config.yaml
image_size: 32
crop_scale_min: 1
encoder_inner_norm: false
encoder_width: 192
text_encoder_parallel_block: false
Rows from block 13 of the image encoder of a small contrastive image-text model, named by matrix and row number. Rows with one number within an expert belong to one neuron, the router's apart. Each number is 500 + 50 x the weight over its row's rms, rounded and kept within 0 to 999. All counts start at 0. Numbers have three digits each.
After each expert's rows are labels from the 100 images, of 14976, where the router gives the expert most weight on average: "patch colour" is the nearest of a few named colours to the mean colour under the peak. Only what is clearly more common there than usual is listed. The data: rendered roads seen from a driver's seat, with toy cars, trees and houses. In brackets: how many of the 100.
# router: router (encoder.blocks.13.mlp.router.weight, 16x192), inputs 96-191
# up: expert up (encoder.blocks.13.mlp.up, 16x96x192), inputs 96-191
# down: expert down (encoder.blocks.13.mlp.down, 16x192x96, transposed), outputs 96-191

# expert 12
router.12:559431499589534449488582534484550436594503513611452489562472479428410493515573497393459491575502507535499447435433432491486519442448458565513567502508516490503548457526483364484501496490574480562514514542495544544474456461491423508429485499466559521497465451468431472582534458529526478463
up.0:503445413418518442470434429515480498468489520434449514443544525532459489523449430604524411553472401435549486486524554505509481543555535444484441515555508542498554523568573508443428460470588436510443551432513472535465593539501518430511422482514475596508536452522504429379512646454515508549
down.0:477508478510453437512501507457553544492496547505534520446401566487561507485526444477419538451462527521455482438521523480513504491559546546586512508523491412528533440456561593362591465536487529519514566513528511499445507485508529589515572491497543453595548504513507541509519435435515562500
up.1:544464409522490480444438479428490599505476486506561567456442539530571533513450373547468488489573447505518474607574543523549486547560426536519550507546495465523532470556463457468486495488439394494527507431567472368498522489536485463495482458499572480475504455495512474527444502507452576572
down.1:504436468489408450457561487376461498414499489462451484437527512528536413556327499482486469429562565422443525519481505527519499564470518542487490549450487451513536498416568415449472434460513436451566525527545631504600504531475613495555431499536500574552525513486525430471573590560464470562
up.2:525440494560538551379530540515473440528449527505619546531553494447442505469458520486501486484433496547498460436541495497534592497466400510513534463470502489506497497460556574545518550505497527483527458464395471537529566460586551532501521578520419465489448483499487533534545591471522487451
down.2:563509529493454522504441419506536520445482531480565491437522504521472474447561474546479539525353477582608539511558527480575548423494448488440475576458451501461563449453455516454553460528427527461538477460402491463444548547535514519485544508464484442473435508511417541542495486530561567442
up.3:535565600500419487484542557546472494482564472505452479495477566496482556467546575511516559513410446472473463467452512483564536510481554516452417554508496420539542496405578427527599414548468396494488547502498508477514528589398524560441454564514442525574439494446499551466570508472551502531
down.3:504517523528451567507472471523625576488490500506583567516494448527408505447452581533530524476445484403477520484514480443519529574554448462409461533546558476574570620475509542542434436441496493517488427608422461536501592505543470484422515462588551497513455503547469462565496533482506494527
up.4:428502507432500465453453487478429528511494530460512549451478513578568436538408484537493415554598460504426564539618555555436517524521508497581436507516537518536481565464410434381470528487447516489531509453558490453531427510447560423528525489556516545476533463593554407482412581480530543484
down.4:565420549586523429512550514524464505460558482490517471508502468524433489485469392460607490503511531469553457571579594544536490475410542525471486479540543533521564528415424433476562517569429431580512595423524518493587460395420434465630510449469490576605475505498511534414531408533462519534
up.5:487460424537490556378527509462495393557494493432480583478576539586459447539486552479504425461532478540407518499512561545385517528517503487543547402439526572495530538457507547505472536513561552503572607446482547588530544501562662446555456596555459530566497548505525396463542541472486514449
down.5:474504539490502484506530430424523526437510488522554415510539531553475462515567346589494492485449607489548513422531450472475497454453408463433520621515502412487448440516448550483551508555480482457430519577560436484510490587493489485499543487500464490496515469500512536458508339502504482539
up.6:484440482440474521470403441422431542464558517448478590400542588445553530576387415537567432501481446428487496476492541495485510556597471437465442547551562548430543548486495477454519421448504446554500603409540521503533490533486533492530484539502478514472466436563550461466426539494511523507
down.6:439435481527460432514494553529585547556531508490544500450517477533413486480474406393481489474550598483509488524492473491479456543455576486530501461471611536541497520401560519423450584457439517498493472495499478452521589532486577479477467565417490507462345552541576515482553494519510509566
up.7:395440418528458416457425419397477504509471522491478496473493517560562443567475460506451506541585462429496546571562576556500503532480508541502537527580511497517498524483478423447511466469470436433552492478580595488479454570400496429482480575516513558529573542617499453471498552541448583502
down.7:463512487549460469473522401462459518480560515513467473464498526567553486454496503458530467498536523448329428444496531472487452445420497624485495545553508512628577523419484454442531533451540463436484543384527546444579587574441534551459432538572479557516451603455532503527467462529499483559
up.8:526573532460547460479476487552528459469522490515527587475501506469484554522486449544509434594570377538479490452552474533420569390428485466557464585421526514478526448497493456473535496506490460502521598471474516534524456549444618535559517530431419545462544502509467550433616609416555483509
down.8:556476533492513483467434576508632562596481490517573537457529480452458533472497524523447549529564560609492520555474547486535490512558540446494456477545577440507451469536527500446432510521489534526583482562453538510475496565524513538468565515544505394547469416496474603523482462481446604575
patch colour: blue (46)

# expert 11
router.11:512491484509449618518578515553431553497457506480544541566481479462431480513455556497524526576442486461494573538555466569582446498551427459487555459431495505514465457516518615545419516511514584480436532434521520523467525418569492485466529505564435532434450458481455599538487481469485518596
up.0:546479460457457488462502466415412456473525524479483464475576602537530427539432546545505402539469476366489487474504528571555451473549447528448509535544607542390519511471480414524463436449531505543499495436489501548548477538510560532628458480512408544460450496534475486506511477451513611527
down.0:479416427414598458492491471403402485541417557498531500442384553461583480577433514473516471555542522473466591545529463548488581474512590487525523594643571523491414538598516491422555524411515502492440508524599537462473490494489523461518485440397506573537556460465542467451539443425502527493
up.1:481498556477476491473580429539420474536499499535533497446603443494520447576541513423506545547516498420442576452469503525505464416450519439513558436395517483610552470440471540513555530472520536514510475477464447423534578482443479596466494553522426450507439469408554441542463440440512587498
down.1:571477461620623439461515476460545450531476444424519515498529503550541436495495478507580564476451453619558519491558575601519427513452510558480538511550559401488494458480509474512539481506492470446646470486399484436535434522535548581544464549442438504503437417543481491568525513588387520585
up.2:507557453490420535505476494574452579468480450471601572504521496432486502409498477512554541524463458483504546477586451497622501520539507415495419481384525475568541468450456554492455492513501475476431467480426519495526582467524444565452545524551507473419502454441541547553467475468534519566
down.2:531505446511433448530432484425505448534589441609537418431517435501475512430477488511451455503481528580522475481443517551514467511470458520504415473436332440497465400471498500472542522549510535517466517433427553539599505530583477511495517578544551460524481444547513486572481501537458489482
up.3:455579463469499495440557441505448385429609483426485465498571570586490513480455529498558452486494468498463413510497486476486517507476449514514508551598605496468515518504497428562480505429542583507447520497577519516511484536530438476558423504553461555465437459490561544468542500486466515508
down.3:470559489491476429466480513453514467529484440505470538531407440547577464546458587547464444507498550411450517467462461544500517532456466438471491560567542611481529581483532514407498549485559415551449498457462517488512556420537437507525473418497398626429490410548503422490515497518596501539
up.4:522480492446488540518458483572547524479473502399640521416439496519503553493486530503516455465458452571536503551569478525559579477581483448505489515488556539488443504534538541480367479473545532569485505474528545528488467515558490459510572552519524553411516514499414566471400536478450438547
down.4:441513458485407510474527521552450516407543474464437446485446554533492501524516552466464476554524452376482417515450451643494524533457445515426474523445467484482517494480558481534496472498501508496557517510582523550563475518431474505388500484577460518508447537548504526508527528552619519534
up.5:481480436505479569549448516424413461524467438499496449506554512558553360532560507497438454429519538517501521417478557543479404459429428476422535490516526509447422493590494574480542582541505506471588497556560510463542601530494567526486521613467496392470524591569494423529529485574582521507
down.5:484495454459563531525511475458488603494498438500500541603445419419483573491453503424553577438511575511528426484558550481558422392525362448425477482543485487543495530452468483449488412474463517542488443470520542490480548448478472627489568557467461504542464516415478539608447471514619494524
up.6:547550491530471351466585537475490545513397522492484471488518518455562479560479435463562462546525473448432484458430525464445429498475535471575536424452502511541562460522413482522550538463452439439491474506489423399462633426394453525469416476485435508490509488413528467493494458438501549499
down.6:605454481580538393521496516466507395502550473435552532429539502585498391530500570565518502469446518529515581443547574508440444539510459501543448564570498547445519446564529523532458482508482455508512611486486484475494508533462480490592456543392488443389338502546465450521515495547440591531
up.7:440461521493472504556537515539459579479485457505526533471541563577525505566515453496549440587553490431515583513476477557495452514544503453538534432323563473509511432478426544470525511487460440523541429396485445439529461514522497483479548564518458474413492520447515513484501468432493583505
down.7:505515467609564554517559491473503467501466475507462481480501453606421479515439450438520453565532412493499532491519445662512421517502516511445497478529502435488606439536541422554483502559538469519589477456439549508569454537509483616526498557497485538541475479484448497541470477514458493521
up.8:508474471491507522531564497567473598533475429520607586406494530461467516500460506529528509605467499465473525472517476592554505555556463435531463484381534461484455451488480532501459461493510455566484475382452492471476454441550504477484527552583466532360443488447477516482435536491499575590
down.8:447512472540505485485539549401479458358574496519458499511456484502487410529507514456526481552506541436461536498459416600462416483492474546442513486417503441497580481415562433592508476506492488529555496413520531467573519526503463579463447479527477494508474432547373542517512502537502465478
patch colour: black (40)

# expert 2
router.2:526497546500591566510504580514526443526475593496468584569523424508522513580472536591480496531476568554563622591484500485515502566441572504471452467482494397479413471518498457528480446509544509530542443555506481458510460432524485451596486507497522453540480448554482446469418468516500522459
up.0:500540486424557437555541447630507440558513550481522423463457561485435478482538487454469469527538519546485538534552493528469527550556513430509419557482556549467455519473482441501587501475542509536472508501512546526428409509501527441489598406444525535439563516526535564406524477490454506475
down.0:486455501549454566466536470423516455494469522522538491521512506509552480541467477560444392617556523452525508539480473576475465595457500439433564477449416448436495542559481559519407520460512537501499422480464521451470549576424494468493503507495487518521568476558458435488574540523508628512
up.1:417625510465547515474477599449429543497518452522473507534550482500449546571511525516560512419544486476440514521545455480435483519494534470487485455513466523517504542531454352544533428547501470413594509504554444503529373506433488417517417435409472457518550461454587470432523497526515408423
down.1:500553526442497544506494507499474514422470477481531507451506513407488501596454577592563506521507554507550543522533409562528518495477393420428515517524556520425489520459420491502487408532439416435433517560522485431449461469541398583558488384547403508431449451530547453572479546556470482596
up.2:434631557414561525534436541529529506459497424473476493484544554548465550560539493546553450432616393480482549571548552463411560471429485454523474412464463565570554585538473450509576495489554462448547511530557426520514457474475502464442455550437482514557571466505569486442577488566488420439
down.2:529520541474409529471480446469456591454551524547466541443494575392504579569472473578548475481439505473516521514459523576519479575568525502369464503609523463423474513559488574524501528548496503423484479520557489468419527433545433534491584458489400504397380557470453503518431488447488447572
up.3:488491443524483480493523484598536454521462517475596494435531516475538497519503538506522464558470524505503441403466415499573516524555465398449479467390522479386519503430529582542537490595507531587518585474415527500534565403507572473494536615491403490473569460430434536545535472398596580478
down.3:498404481550511481570497464426507503532484560512537454457461486547624493565506482494577477520535562609528461517409523590505418577456571537560547481519553436535461408599483548489465554437517559579521489447547494507466528530511542566528549441422471493551606505501499475467426502510493564481
up.4:368596505550539519452458561452422516494483458493491567460461555422471484475476515513422524481567461353470556495519459545495459495458474507494478550537507596544480483474504476412540499509523480436594526555495551471518531516478477504511497505467489566464491481481567467434419494547430472539
down.4:492604589498518640447543504534546444511424475583480493509524546496500417565469441499472491623523551449418567465526445531494429533468417525517590528565522535397529555544585505520434523534572388566594588476538499463487495448541465547522450427535422439453441515471451513538424449508439521555
up.5:495434422525463479481501505484505531500539473417607490446560581480474509525467399498500530479524440558559468494568505512511481526622544470607466410415575494543515415512515527460432399511505583525496548397465416486561517502512495531560554516526508538492593509480398483518549486464611475494
down.5:528479424474515476586463509459533561540523550538518496525420452506520555535461500477544509590481476521549479581498458487514591509543499471486568437542480515553436407512501539422542467534515468529513496434496494433433500527441409512411539478444459387492533501474450521491438470473546499460
up.6:414500524444478419526421491583468519499438460518535509491515421565474472594495556565526508476589477497359453491554555463460529496526484446527475475564474586480473525452424355434527580516531448516592540574577544506534458496437606458491477548477517490484574487558529427410477500479531529452
down.6:590456510529456558532488419444502499507436508481569584458510470510540534623452519543494558514440544511555512484443440558534515552437520475404543534491569506445432506435468490514538446529529520452466524487381404494534484447555427558588534477581431484428541538416445555517488513520583549620
up.7:443469442549539374482433534463498479499526483456557448404494520564525506495601450396436582516629502495482474553458454505526504496557581439611475428489532498559530604500485531475521525467505481602557535399468499425507493563388583468565500526497556476511542544461523515421534425480482540480
down.7:523412543509523548442487489532492460547498471531516509510437456469463540493487508396546531561434475473478422480404508494571539515447441482463460541502441581485548424484546490525484573473523466489542535541413508491539522469554515511557525544525457538542471511533502475453496404543508411402
up.8:437454428447496470556476473530475487473547412442614509420469596484522491568506449512446502525451499482554436505490501527518488505600521420490427428403564448430497473520537537461442451514470557616458475404479468454534601458547499550504578497469508454419536418546439440555428464344590555483
down.8:507506470547437476557523456467507438653537504526431597506464483516616459573512517477505527532575583477429532550453492532498430626450572552521563477502491435417480574470451498463527576498511492512564511540528511484563537577560455504444546508474453419537491564482479451537490465564541569470
patch colour: black (40)

# expert 9
router.9:501470540569612506429469489429545473479454576472500490457518461538543555502446421530430582435440446479538439566514478393474640484443597624588544571562470464515501402533504552570449527484473477548541486541487546462528466576438487466557460497490608565517471521465549462420521428542465432533
up.0:561480511513540467547476524576493524491503491447562517489531440403559453488569471500600507435443508483532459508448476498571494463495515554495546467475577510459515523490494557519579559479479463472506459472586436430462478418463493466497532423444346538383514469409558577533518376389464536521
down.0:537457451497489416539440501365486488576495472573499543498435462615465436563506446563503479431455550499489538570582490490589541469432468510532542459529520477482473534488503444491551552482465433491509509474436507515523482538548440462515571554541560462460405456544612508506477492470510515443
up.1:429484547477557416482520477501415489419474484392525485442495553513522569552453406469529521484525470457520587509566600520487460502500471480509531498445525543539577559543460578530486479477454445504514512457556418431546529542455516486511503473409446582504451382474610512440539552508428518495
down.1:483491497424455585493560508568448528414492450435500396527585574494528489610493564551502418457497519485519540618474529553446446547490482566457508442480465490501419504586510464613365410519560496410496479515571533543500513487561476456554491481517437479445516464530530475426450575450465496493
up.2:509465482511471460507484488617487433607511503472493534461499488503438482542551497386530543617500579569457514438494472543497515479536542536587546507400475544447407532463549510490535550527528474458551552394410393548546524503508479464526547455513475482457491609496533464510486476496616530562
down.2:552541463570494659453500502462507499545518528532536504458524501483472415351595508468577564517474433492522450477510402514493436477539463337544518509537458432488519479446452505540501577578524482426566440517551457491503505548539467604391577507526467450458496496423453430489520530539508502465
up.3:486555501503515537476359459409580429470469529507610472384541460525534518451506481465438475500503485531543392475482476447520546453561586527573441599479512557471492493455535469487520562507513511463544471509452571450524578377502519478571486515515481491485540503449537430502458462500570513485
down.3:496471484575525508471560521493539408505429477542552442487527559495481464437499486520513531508560461564485384416458457528530579411540604599500528508464475488578447411493460531538484446588540560507471464376514454556480572491568468519504422444497467506580511469526492447455502457546587604539
up.4:487499385483419413513454446462472517485540526439584444466502535539538487554541501475524412537563540517464512419491491558556487464470483408536537450492664554481522511486496492466545506478430502575419453433536459522560480541391514509416522518425458491442542529583518444516572497419509567558
down.4:504502477518490491449426562435538567530480392491540452505520476553529420532509448565455424504479553448494490590543549490457510518492440460517479575569495511377490479521480412450484422511437550524561477440556572505472414526449531481565550502523566520542523417521378473604472578531507470520
up.5:517551507580548449410455476482568400524464496507591466395571459520515488420507528481487500465557462532514544520465478506480590459428526513576423539475538546457555511396612536571520464534549503582504462557389652492504541398502597482556401581506497498471526541461422472537508544461513495510
down.5:486421504596533503470523449530557507542431569451488455462547513528444458446580520520551518587556516458446468544461375488362491572566542595432511502449490413589592485399543378584477495520557473457531500542469556473608567491505504469472456575483494563500527490519516485432484443456512539479
up.6:566472523598578462471440410391528452529435579454611443444546473512569524492547488469442487475523507524540394529412402530450583410487546524591513585567490495605567462457550507517493516480414491566530487508460593530593500469487505516571505552450520509474479600427450471481514512507521569493
down.6:449513442552546556481491554436537408436475491450525508459569487517465454445514506525524573524479403543519443479526412411507580421500502595522535445501511472594505437452564399655482406489559541502537486395471464503578525475520530520542451575554551511511563514521555466494500502492531496507
up.7:438538436393476443535533506476429464474493519411490420447506502555542473508465453585502537486594529500452529530499549449525468497493489492515533500449489430482568456490570456473529502641399526480579519559528577489577561575425509486454435538553509492522424449598524461447572436507473519485
down.7:492514509539500524492486401524457442460497517466466488538519490504559534411564449502526517486521508482482551517534473519530462525546458591525545518497508517536457516590450542578475480448465557429548458600476554443446492526517536427490563518541543600526439554537522540510470526519523456512
up.8:492471572562552478439426500426563435460444455517606539424605457549553478507576505510489530486465494555560451511533478518487614475600525493536424540444481525542496455444568480480521526580503546531504495557454676502527558396546558520518526568507489443477489576520498438487455516519601504533
down.8:474430437517469554488565475484539406447476564531514466425483516559448485413481443497523516557492456549525543456428370515560523535486579552538483517344483503599546483412514495537473549559603541555579473417532487513475434558533439543517493576530537518580523512497474473515452508506558559513
patch colour: brown (68)

# expert 5
router.5:549564506483427475564591566522592494556587469594422445543446495469404470486495507493418532480497449447495534465488512465519598473432514533513432461578499449538467470527535465495457438518501440465410428628524481580493550546444496527481401505559536453499485540520507460540533467560539467387
up.0:416518512517536417552474507607527424555571462552560491509454481481422508479581529504551550492482475530405512496472412473474497501462485416550426470525541620517507569505367524467539523484468413547539517477554508438532410501468485501396489470476510530437561518423473431466545450523428418415
down.0:456484482598501576446545486506641515583466510408521482438456532484444538513551513495445465533595469538516470486536476448570524476574584504504405541470545440487522504510495409587496401516570451406487548458458487439496542593487504473444600447477585488525499551487459467519529469460576502497
up.1:521480455413502429517408462523511555475443455432570482473524537505521468584475474467519491464499436511501504505627556473497592454488521382543424577492523505490515521438452514435620499522486502550509525510501521516474485458425513554578539539350462494416575510485455525452508569438608520438
down.1:493558504464406489527542565423411518466581567642442466461398489435494521469481528584485504490486535514426506494506564498485536552409525458465469527463540482648584497575515562565469465538478482462546474564499597445475470593435446521516453489479542445488435483538578499521621553560460500496
up.2:470553450441509475534449522578484565558489492444541489470507519481534574581407452519549577460505503459486519516538462489464503479585532495503369415499547419529525560498500501428579459524426473530562613481458446470515488436487434533451532483452501512505535469426507501543456508405537513451
down.2:516525478529517462442418519470509599527428483556546453453478456463418473465464519515454440474538461530445514533576543443500512511480462534441473455503561557496578551489492472521583557464510467470494466482536491521525507557449516515365474347439492392475467518456479404496526497538512526484
up.3:453537460418500467428466452493485468480459453488557568378483564507509537545488490535533470564517457522464434501493534559529527534612483429533397467457629567434584558492524397460497503514442543514570577478501492491454552532443495535508545569482470566485497453552500478483475459443489509473
down.3:542541437483492485507459439598540511446482503479531440466543532575528523536535525466470526438514572472447493581445474539503563559572536505537496506486568479542442559511523566528479494521455459398508397544500533471524517480556459451461406529497553473444537561544569556537478538468413532528
up.4:492468476460487457439487412511557567523473493459571531438367479545549516533543489580523469450473473490487579517408528436524521512537436444607567430550576516559510597537565523374532569496505454424484706462493502507422570461516500404455605479479527501504539518529511517526545460431553522453
down.4:561551433455451517386573491488603499521465459483511494512508527512511454462402539536450446465437534429391516476539534391482485490506459440462424419431537478508595480488496485561450401490496545508465429519505573506591515609508547490463497553591425538499462549562438455567573515552515482576
up.5:463523446449491556460446522535477563592494459538563436461506517467450569542537581454512483528566522485400453451427549518452469468527438442519469436461611608505524579474512414395543573465448541577548484547563512548455561574400536439428575487548483541442553536474518419463450473451507502474
down.5:508503440519434499439492494525517593465519413461529513535527543498457622506505530495489570473565493552466496460474457538482589500510464633445439533540475549532533552349450542525498510489497527506548540606517592635467492481430510503422459533525504514465484612538574438488503459521538458475
up.6:421500502472514460456341491523478443609486426510554549341490532482456560482534550521493450411585477539456453475528509563427577471553495413507467475454607525451540589483548459454541581489496551516532589558495536501410529525464523479494506554468498538375567595476506475478486494411542554476
down.6:507478582459449490624504579535444507443514460535372507367552551566460512558505521596542479441490485505441521468465516423480435561437437498394548402529473517508523509490546511624542554531454520516468526548530584514433435486478395478452390492448493453535510593501558566488537472515508460542
up.7:428550502443516492444466485542479513503478444487571519434583524493434539483453580431522472453522405500366446485501567532425524462481519446566420468509521500520545565454501454484522535401502489507504499540472500590520503514441577500393524538509413570441567537408498376435519553438485553465
down.7:464494439562452510545572483529501512507535552551485422492415529534478513494559520389524500527529508508414461527491468513570504487449507554538451493434542478386451518390575487531462622421495495527439492496522519634484562507453546479424449520646578455438499472490428547556561521541587487484
up.8:411505488447488517493450467539493426493563452472481479493523533515549529542406550525560377520542483516463466491471452499503509539531537478535627495488547556515453525516493480441544492374540412468530610529586454481469545544490541485502447485481482611385531486461493438432508502397411598578
down.8:635518518504520494534577583530505462558444592464443492464488516519480534438529627574534509527494477527491464438467498492517509576524479609479484468517470465537582502497451564506470511554480406451430520533421473545589457482512396600430370489564536468475568480608472435464470565459474477469
patch colour: grey (45); pink (25)

# expert 6
router.6:578492532509509445572519483487519475513507498487465498456508452564476412460554520587524492449384433536577489560580475424388492486471509515475434463502502536588506459503550507547598566463521512530504493485560443485443520511616553461522461500401474429543467394450493491477455535470470537565
up.0:456525506433509500345467464532492513565528457520612563426576526516480613547602494522566597445501451521458496458550564490514571442570511455529487470483612481541509500478618416431479485537454523501503559555439499576558592494507536525424567491534452546468536531481448387507427450394552502468
down.0:528416562479519485488418598461595492513576620533520505356454498503519516469539428557450424510564432502514447479454477419506532519455487506529490520587496587505512476584561572439467414486506419471573583486503470441459499505517528549430540507518478451545427507546583486554445522454567458538
up.1:520508524440480471474453426518483495498594407522480500489536534601522562398523634488474430389459428532424465457545540477443451488507455396429417531550517490541510543542483526537557541516573517526435579534463454480479542451539570466424477529633598495532531544531510508504486579517485511522
down.1:413512454473430531649537449458476574513449414472526357476433466466521473519549454457526401575561531491433543424530531525523515407431564541495442529446557461443442481502426515489600527495409471514427461475480484413526474530543465513438486502465510394444523592587486462515497460472496518454
up.2:513543529495502433442485489593531585503509495458629512484532549447469581525496549498604453554488455397437481472470481449527524497546541531534528498462513577521550525471517438460487540525527464480511552490514408517454554450467472482432461507540419569459537567488528452489513424344525510515
down.2:490523627529487536361481525499512505459460550406562563480460525467421596526532470496452559560473393490491490502474578431537552425494526534459484581504442529528578511484575493405539437495456458454506495442354517585481530480523458531550511384476468537499434402479470514508476553471566434546
up.3:519433511491573494448500482547454542484457510530550504434481528483445505546490563443545424621517468348413448424474439510518440411489512553577530470475532619428529527395493504445477481396431510499492453502508457498500498458536566413546489498445423523472538485514555467480555564434519553519
down.3:555555474585501527399440515528486550529466481523573548505495550460503530506445539423440539502482468367461513472438466523628561488470488516521498514531492559462490481557536433428489492528414442546538577565448556502442477484444466609500540520503523506520553480457435491479579532578580564524
up.4:469463522415443496506495531516477543511450421539504548481429555476538471541477578560577446498469490489370459447502585498520501480466478436473480409511595490350441520553533488534529502469454562522436478489508483472543619491491446486552535481615452430371518491527574491500507536481566472552
down.4:464401520441468587534541569445462592477409434411459511467524453448491480449483472516530520518556534591507451467510482446568561350433468495541455508464505524481503498513547562501555533462519466564462541474493471497507601456503494598417501494484508407527479504564469523506430562531521534512
up.5:509495538499481532461467415597500516458435545464524527469601512467435474555474526624561437564489410474452494450520491509454470535538510463515483462443555663463537481407587440486484514424523483476510529478500559532462539472561567489495478541478481545459501471515509372516416554396548516454
down.5:551629531544435564469508487537479501508464543498525560466500450467426547474510536510526434562406553475436545449462510490554504402455399462490471529425409528461524449524488449495435507484477371488491526570341558482483544486540424545516639516449479527537489433468438527575444476550556498477
up.6:489594412386533473462487599440516548535535435421572425550457489531502547512530389455454544421477420507533408611536463417473483509493554515525489393468499476565486498581548513537548554538548562431535493440525436379508441539435498510511511482547453459481580443425519554371510427433488451463
down.6:419510451550466441575446480396518472428518517526497372532481517548582470540531473556523528456516524520498504482515484545511498600387597529513451424452536425573456526426500489410538527521479446544503478522578509509565528574443442519503465499473446414508614567517512507424523485482475564495
up.7:460623460426531444478524590456549463476571463414474428531396528497486528482511430524484545453458419530498413575553412443489486469521588515538440422556534407621521501629483495564590504547525483492489510479518373426450447532468470578461490446522433532476516470429540506442506414469475472432
down.7:484453396534514433485407437381492552509483430508520496587421561583533459521536488529426584483564555536542553515480464532519473512420540554564529445482519404520495539388509498474521574509500389420535475493553561476490448595429499563393460581441486438483511519523557508450541470480467485462
up.8:544527506447513512459468427532461520454456597375551508465560594494482532562447524555509459581427419450457482501521518465470497461604457505514485507439585552470498500410495522506489478417534561519527562438515448544512533494567522425541532517522417512453462447393536478451498561393514508538
down.8:577527488552451551449521486518495505533497553636503604465522453496525511523515456546475550579379429491507507419474500481532602513560468533532496532530498546405595468491559481488482525500531414539563545498433559520409542509539463568512594500517549475470553493484452526510402485548603549481
patch colour: green (65); black (35)

# expert 0
router.0:551527554498531442576596534507567569573507584445528529510436524453484448484454569445506495541552500491407471521413390474515510481499482483566424515513507412505489455516531469493493459481496558547443428570520571531491514530443512491493499535537507548518508561476564483472488573456575403427
up.0:514449412484529465478449422413447539517504453449524565488425557515556517484508562448489454495516434459445446512509507547560479432481446503519461476496566461545505504420410432524545460505427502562504528478550533415533532553503522603529460511513515476505508506444502545499539427464497524663
down.0:507507524509580502475544552596492434513478470556502507489543629424507438446461517474563470528523436475584443484464407479523577453534473531539497519406470465476455466457479508503487488497458525578471489497538601499536474497559492508518420451496488616574545494493545531473566566508547488483
up.1:407414441450492526463444497413346533501396428521510515448436513522534478525412462474497443539544446382525532435523564588498508514529507444441536533474539569442454507438542479411556526480528530452492467539516454540583520492519541503470511492507537560502564427507572443521518476411591630551
down.1:643497453511495459456500454514514510458459497543496444551480429503453467496549443449509485500441505490487485412529515482577442386464336522452437551441501489395529464396456498490484442535465559499455481501418555551521453480526494578466504594582512522512449546607480575561541504456582548427
up.2:493510494533514564445440497497491437489519512481502503485476575539516422444506574563489611409528533449380532524587555517465497576502545493482445493484477544502555552479567443591500533492431491428510549600443607614531494449474521538468558567482447521531473514457527435398490604568434399442
down.2:519536529508550573498509564588475483495508620509517564466517469463599458497479464562567560479584568484532559562572486500533586587511515529489463518499453416511516476534568469471497551560490398550587488577534489526568451351494528541389513542419534412504534432521496503379503525476521379431
up.3:515481403477529532554527559495417519536540509517452523514438499475577442574526522517375359516565542448445510542441549576530444520471462516424467486431536460463539389531595455514460539455466549498544448595438454452545507473507530602556524475527534409417469496482474520509489481461590656504
down.3:530495472469404593525502460499540545475563488403514452508525424475452648508527476544579542578487496563506521469435419416543444576537528380468473548408502477532407530506524453524580479526492554493469477586428450527429461454508450404441522463571493504429435493473416521469430526496594509482
up.4:482427465425528528513460422431427556519416479463557544397446537496474504550473537441467404535511457473463480524501555548487515446522452412521506553505582597411456548550467534514560501481479494588487574470528478478467500489475516453562486507533520578475578482384440415520565552479518585527
down.4:534435564612487471495531411399468513478468545542507453529515493499529552516492464416428446475496547469495490454559529506521505429469399522493488626554549508480537499470444490496511502532417532481511486438553538530547564431396473544683444465533505453480412456585540562532506509489517421438
up.5:533504461475491454530436466435406571476494437458501508511381521457576429531514484502420480470535430445446478473406457579519438458457507463479457559520541485421505441495472503504581535554413485580523462492513499491566504507451482615563463500500508492479504515413545589529524432405529564493
down.5:522445534562616507462470534580500433532458518567532541573508517483393575463563450452480437599498475476516513423440425549499518468598525458565496495385440513540531493464521445536508498503584545479427440490494477449435451473475435522539484439557515486524485514543435566533530481463612546471
up.6:447536580486552456503451568465525488550402500517507610484393511461492504591460414421487494422543488457525521537558498567409549476497419444541453545504537531579545559518494502460584534553454432519464523502579516477601447424416536489449480500451497534508658372535498412529546539466526512437
down.6:458483496536558481520573534412478566475443449428494411537527590507571490533384491392470489481488426518570488487471399475547501405415553463559528560539532471495580486545456541513480474501522515439535490423550458556578394491434483491563440519461509495437524517547551553497600462455529513507
up.7:450453564515556484464514557513511435525498513542437548487497490537582531580461458567470454564542598488408492457441583526473432634491399514479553491571492592350545529568478518532385545470452521538539463456525453484602433406491530496571507521460448487456486466520576454542461439502417485457
down.7:543567544491557662416387535437493516405521497515590497484503381491506510529499538562518478465426575514527489512582533565460461543484472488505489576485458422509507570526510435533413429503580491495528571592462432512523513544588546467460507564481480510493518454521447438385508559483480496436
up.8:465543407475462479420437425509424534476597408422570524408583574526500521510469561431540447486586443458420536459453532501509509441545471437483465431421569434475487499360472462523537459470446517523454608444489555533571556502482552537568503502513480549521486488478498478506500499415556562596
down.8:606517593582561460538541547487564515498499618483513568443493555439384456516480447441499580578513458522607478468510554539604504474456493537523529593533468448472487456549548461434430445460540452558536498441500522537504504530502414576543397520488486519545489556486561480496447548505515540469
patch colour: black (34)